python train.py --arch="regnet" --model="image classifier" --dataset="procedural textures in two colours, tilted and lit" --train_examples=195000 --image_size=40 --crop_scale_min=1 --horizontal_flip=true --targets=["pattern"] --num_classes=31 --norm="batchnorm" --activation="silu" --channel_attention="se" --depths=[4, 7, 7] --kernel_size=3 --stem="deep" --widths=[64, 128, 256] --loss="cross_entropy" --head_dropout=0.2 --init="kaiming_normal" --residual_init="zero_last" --optimizer="normuon" --muon_scale="spectral" --lr=0.016 --momentum=0.95 --nesterov=true --orthogonalizer="newton_schulz_5" --adamw_lr_other_params=0.00082 --grad_clip=1.0 --steps=14300 --batch_size=128 --epochs=9.4 --lr_schedule="cosine_restarts" --final_lr_fraction=0.05 --warmup_steps=710 --weight_decay=0.04 --adamw_weight_decay_other_params=0
Rows from block 8 of a small image classifier, named by matrix and row number. Rows with one number belong to one channel. Each number is 128 + 24 x the weight over its row's rms, rounded and kept within 0 to 255. All counts start at 0. Numbers have three digits each. After the name is the row's rms in percent of the matrix's.
After each channel's rows are labels from the 100 images, of 14976, where the channel reaches its highest value: "top examples" is what is common among them. Only what is clearly more common there than usual is listed. The data: procedural textures in two colours, tilted and lit. In brackets: how many of the 100.
# convs1: grouped (8 groups) 3x3 conv (model.blocks.8.convs.1.weight, 128x16x3x3, each kernel summed), inputs within the group 0-15
# convs2: expand pointwise conv (model.blocks.8.convs.2.weight, 128x128x1x1, transposed), outputs 0-127

convs1.78 056:136116143170076108091121091133148152135122140132
convs2.78 089:140085156138115153113174119086124128107100127137126103093120101152134150122156111128089134119155121127120106100106143109135095132146129142115077111132146070116131142103125115134173148109130079095146150147165124070099148085111135144131135103128198118101111131144096133092159108095137140111166118129133168125115112134161134084163130111107108117130116114085078164133110144109151112141142
top examples: fine scale (60); honeycomb (40); cracked (34)

convs1.97 098:077122140131107108138100102120102089109116126092
convs2.97 091:098095194123097162095106128117141097160139124149156125147141155136158082124108127141142136164122124103160153100101112069129126133117167150139113134154192136122116142159159151102140150097122166135093157129124118141125182114125114118149138155187135132121133112136114147138157104122161114144138155135118098143110135157096159151153152092146148131084128145131134085115130113101103097111096
top examples: speckled (25)

convs1.117 062:135109103127162102088113119107144104121093141087
convs2.117 105:118118124118161068088108169128151080113137130113149133151135125155091174128138156106099120119106132132109152136103148096112141125161108126117092137156132128107134106160124151114172175169131172146127110130169153100138124109144131129143148112078157093101099139120117122187119139128086089151132110128119121178123117190118139107157102107110142111124143100149140161116134117125127133136183
top examples: triangles (77); seen at a slant (65)

convs1.113 066:147136080107131133069144149116150158120115138137
convs2.113 106:155152128117122120104088148094144130150134157048107102132138130119120146136122132104151132135112113088106062130155137131117094080145109112095133142123147107092155128132093099149167089176146205148119106104132092111107135109134162105128084130098132140154143129139126101162158150141157121121153132120128082106145113141119115114113153119118116134144120110104094105166098141113114110130094
top examples: zigzag (26)

convs1.81 130:095087116105149137164129123142114141142102146174
convs2.81 088:176115095165155108136100110155109132128126133125119075103118124106104123132088082161151135203169117146151138109129133109137130137107107119103144091120163133166092141090136163146146137120127124145102112132154126154151128169131161129139112127113127156178177139140131119100128127109096118163086109137094139142124136066156138095100112164123127119124128131152138191090119125122117135147112
top examples: seen at a slant (86); rings (32)

convs1.104 102:130103116147079118122124092100099111125116081128
convs2.104 081:126088120115091140125090201154127090135147105142112127095129102113124131146130161135107125124152168107131127104153113096089101161123183097135092118142133171103114135167107147130181162146122147144152094113095098142119115106099141154123122142112145107123098099136149139140145143174161145173096144108102110104109139156189132100134134149112088120135112130103154141123111124147123171136124
top examples: veined (25); bubbly (25)

convs1.17 064:129129145131129073086108099137093114147104110118
convs2.17 084:153135164109140088130156136099146153087043103147148119112119131105106144167114107123140171153107151133141114127140115131126113135157132127098095142095134079140105166141139103107138117134103149134102170131137107159119193107161142102083146073071083122113114136110116105140137146146132103120071128150104123140139121115148115119132125116126134093123109088116136133108130122126115158103165
top examples: rays (99)

convs1.49 083:101117161124137146104096097121144152109078109120
convs2.49 094:159093130154125112111135124171109132187090110126134126141122135144139142141099110093079157078101196108112106092134170126130109098104099085120115130113106129114131115139104099113145167135104140115088114134132098140108117173155154111145150112140124157095151091138096153079139170105162128132095183132156131144142136116152144122141133112134107114122136142115122112112097110154168113163108
top examples: triangles (61)

convs1.123 067:137121068105105133111085166127135109111123126117
convs2.123 110:127123092155118039105096161175127121167114145136136129145160106116145171125097143123119123101092119187140122119154152125128119118164156117133106118144131134106136094137139135115136151126123152113130183076144126118089109135143146111125116150132131139090119125131101107120111163136106157118111114138140110171116111170140113097090138118109114139127185128147112125087080162115091118156170
top examples: triangles (40)

convs1.85 072:113139140139112137093071130098132111098116097104
convs2.85 096:133132122075115106146122131152126097168151162086141143126136143123153068158096098128100126113153161128117073130106122149139147107109148131112075120134136123108194126073116143110195106132109145129149164106123145149141156099134126092130097128132151110174143149133118130106106140123167121121083097121117125134168150097155140139123113158132110097100139112101148096121122141079133118142118
top examples: zigzag (28)

convs1.24 106:144109120110106154102154161121074125150098124144
convs2.24 100:104173127094128149179084072074136116148121101142161151165123121149108124133150150194112121164133128089135152111124116151202088160122104097133131121111115113129130046132129128124120116145143141143151100150142137105116135111126082148133114143122152141124150119127122128132123114153115110138079108108130152142090141145106155115171145122119143127141102109107114139162147114173126144131151
top examples: seen at a slant (65); bubbly (58)

convs1.122 073:133079079134109136120116166142126131166149132115
convs2.122 092:139160135138126087095121108174168104137162080129150149137112115104106151126129097124126107123052123123145152104150133129115128112136135124100121082172140131124150125086146161134135136139071193129119138140135120066073141137142100126101122155140169129136150141156121118125126163148082104157150118123148121140129130157122131118165158087124111123120121092133101135080125166128115139135147
top examples: triangles (58)

convs1.3 178:135130103135135096082153089143117086146105129114
convs2.3 103:118123124152117171118157147121116125144127123140139164114100131119130144156106148133163186153148134129179178138127119145116104165104172133144092124121127131180128135063105141170123101150108174136140157139121111121084158096110093135126102094137133112126137106120155118148146177101181145123154145078143142111103133091103134119134144161151094123106155166093112149117147146144137137148124
top examples: bubbly (26)

convs1.51 114:121116190131164155127124124091111117128122109097
convs2.51 108:107159106141116093111169116089086121130135113114127110190134152122154114121121095071141144127128157117135113139140134133156160156116107141125106155120102149172123120160167073120126159126102144120125120149126100110118092151121150115122106158113143134126123110115141157112104160164120144107154107154122091127097136123137135159146149140145134128127131132024178129121140092097150128157088
top examples: seen at a slant (67); mosaic (26)

convs1.23 080:099137114138104086079121130134156109109108093134
convs2.23 086:109153157091154128105127149121121124050055117137125135161177160126139184132095125134133158133118127152134132126116119151141107166175152124159126125100131152142101119133163094097139096123095139137135116121109111133139143152138118146080121089105089105180141110148134118114114138165156110167129176134126098174125155128110112110159129148118125116114127134116081108137159134094125113141152
top examples: rays (96)

convs1.56 076:141105131152146132095101107105109134102091157090
convs2.56 089:138147165097096131090174174152072129118095103136114119136097113152143149122138091128116100146126145206129141107084130138114106153113138116156125127171142123145157205157148163117123172144184141088120165128113087099127129133136121153121091120128106140131114132136122135133128115089115108122117154126103122131159138129138150080109125138136111151139130155124121119111124154146182153124139
top examples: triangles (36)

convs1.8 115:108140071141118114095123090133097115161118130125
convs2.8 124:122138136118095120092141132120087138100130141037109131147141086147146155140146119137124152105138125113126133128130136123132135168179117100135116144113131106113135139148150140156160170112145101077152085120091139147172150141121115127146154100112192151107099151157129155081127094124153160099105127115123152111124139117139169148116113141156104158115124101155167145153162119116136180122123
top examples: fine scale (63); zigzag (61)

convs1.110 059:123124176116120089103126172130124116126128079135
convs2.110 089:151160118120121154091112116194138146127114096118153122119121104095117095152146127134129117107155159134142122087165140105120129114128152166144105146138161152148120100180078139153141166156131114143116076114130091099158111140132184138133162109141131144127123123160083126136086115065134135109121158128115088166117112129123097106145144130154135114119131140177167156117125128134143087145090
top examples: fine scale (63); cracked (35); honeycomb (27)

convs1.91 058:132108114125071149145111096099110109099103115127
convs2.91 088:162146136129191088158185101100119188114142143156139131153104167120116174173108144125156063109115108098129128107124124156132126138154137133094119086134131124107113156126071143107125136150121139094111123165129078113126144139107138142137151190125116135131117137122152138149141122089128120116116174155156123143127124177125145106117126158137092130141110148110124113100128140178132133144145
top examples: bubbly (98)

convs1.79 071:123122138112115136150148106179099148107176153126
convs2.79 088:147162150101151098118115119114159139141147111098137112133135100130116136144174136102122155121117195144112102180127097121106137119138158125153108133139133129105141137161098140131132101122136166151183133141087159122108126142126090129176129147129153108101132148130138134170155159101064120163134170144149120095097117089149124076138130149143111097167123112131101135059130116124110145112148
top examples: speckled (30)

convs1.89 071:109097133083119131091110151161126127099135113092
convs2.89 093:136107124118131112109113151144146123161133095089133138146140129110156157087122119134089121102176133139120135128134155172164097112130145119141104100149110131105104181126155121067149131149146088127107125100143164104138121120168127132102131132116100148157142109125099114108144154138151071148072122117123160115085121166128179122129112106122150116125134101147218130108098105120115155135127
top examples: zigzag (34)

convs1.35 085:101115143070105110129133099119114141130168128159
convs2.35 087:081114174159139135107136099182137149144131132138116133195123135092165120134111134144113148106156180162141119135117150138090150139108153150114141137136103115119129135149131182169140101126117143079175114146121162122114144158149141127147141177157139142147165106153145120153153101137122063116131161114153136078129130078134143134124139179114109138124112109136114093116112141148128117108107
top examples: woven (41)

convs1.98 091:146081138144138161131122151103121132096105081137
convs2.98 098:131150146136101128172087081152101177091106104126153088088119121131116108105125179105115148160174149148146123156097129115095135106142116137143121136106161131123124156150145067142114115116132084104110116112144070129139156108157099119173115142130179095115135111116131145105124114135108140148107131121136124162109134085109131119122170108145148136147142069097160143108171143134116137120135
top examples: diamond (40); speckled (38)

convs1.32 085:128117127103122145079126103115072102121157125145
convs2.32 086:121122188126169163100158134123159103128176099112128119117140114155076084086099148126090159134159099134135140091157132078175133139147146140095109104132141136095105098139150144145161143117060170131138117142105112140141124123113125162142135166125129084116140144139159127111162104134104124107134102101115125102126119126122132148183111087131145110095129115160133133084120142142116121147134
top examples: bubbly (32)

convs1.15 073:119113089145140090099095111095132102097124131108
convs2.15 111:123141115125231134151121145139089136093120148104126132104127118124163135130114124121117148114084131157123183130135114113165154173163133138138119135123111137123156161136128119133150147154162132101119139076126125134114121126157071163116097125159147118104119170089148124118113102108117118100147106134138088156117145165128131148096088140132113121101167125154150120117151188132111167114098
top examples: veined (26)

convs1.90 142:111106125128169143163128127155132164135101175144
convs2.90 101:119119171143122152070167127166078115102112135128147098138119114112098139121134131154095183137131125194122111150137122150108151165129134113123147132093150134165111112079105133115143121084124143126124156150143143150099136163131126147102146148119131153158159064147076184150127109093129122115142154162139128110093114137118144112151115107140106112136133134131101122133191127122128092128160
top examples: rays (30)

convs1.42 069:116151119106131150122122127112140101086089097173
convs2.42 095:178102104153196122124160172112144092112127115130160123104149129086150149162106109125149115137115147128088165123140121110097143113154107116148133133102095123133159159157101137123149133119095082095121134124153144178114130099107149142127100109129133147110107159160153144176120126116060131134155125163116133145109106126158140094127131143143131107134172170121091153167113104087153132131122
top examples: bubbly (50)

convs1.109 104:154079122140093145145125117101102126122126078126
convs2.109 096:126145136107133137093080140095129098100117163128148105112134107093173166120140150137100141108095130143111085175101098098118112141118124116109123100099113110115121148123098122138135088136174113090140112148087131118145096128084115091170125135085139133116100100078166128143123106125133147131083149102135130125093144121161123127115183140154137102105102115154124139159113097144084133078113
top examples: fine scale (69); diamond (39); checkered (32)

convs1.34 089:097122123089104082117122109154110116095141094137
convs2.34 085:108101166112113153154143096129155160123167145136083131184129161139108094122138107144120157146106095134135153160100131121117125155131133117168089107117126121125136106147187172107163108115157125076099160138130122134118121124134112137175110140133120161146122136188161131122126138095170129174162124117148107109137108094129088128149153139135135096101149141137104123076115151155100094125151
top examples: bubbly (48)

convs1.60 087:112161076152080126117103134122124116101142141144
convs2.60 134:092100101140142143098132151124132118101109141153106160172102178068122099104113178112106165114148152164137135121089113083136145130152102131091164169121125155127118155165138100145151151115102101170139131157166174113115146112143169118136117170147114141148102092133143104150133128123139127145146092116133111106100182145120142163155092112136147139126123131103146137135120105156119118140091
top examples: cloudy (27)

convs1.65 078:110140139133111130108141094068111109110119157095
convs2.65 089:134108126053124137076131108080162099133129141155113084127128121095123135147150167125076116125108163153118149161115152130124124144146143139140105077123142124129137105127113183148139083110131133114140176146172147126140130125142187147096180084102119155134119131136138129143147153135137143143106097144119153158113121125104149117115105084142142168099151105152169147142140144130131092120109
top examples: rays (100)

convs1.83 056:067112146132120096114109077110119124131114119126
convs2.83 092:146120128112172061170171119147097165117134097156176129120105172151094177132123141121123113102129114088151140142156122137138120150149106158142102138111140091110117155113135130122126149129105153158091149135123145122124105107122158121125140171137158126091136142107139150210139098072124118141131123125104146144090115135142107129120127162118119121115146146127103069088121142094094128146138
top examples: bubbly (99)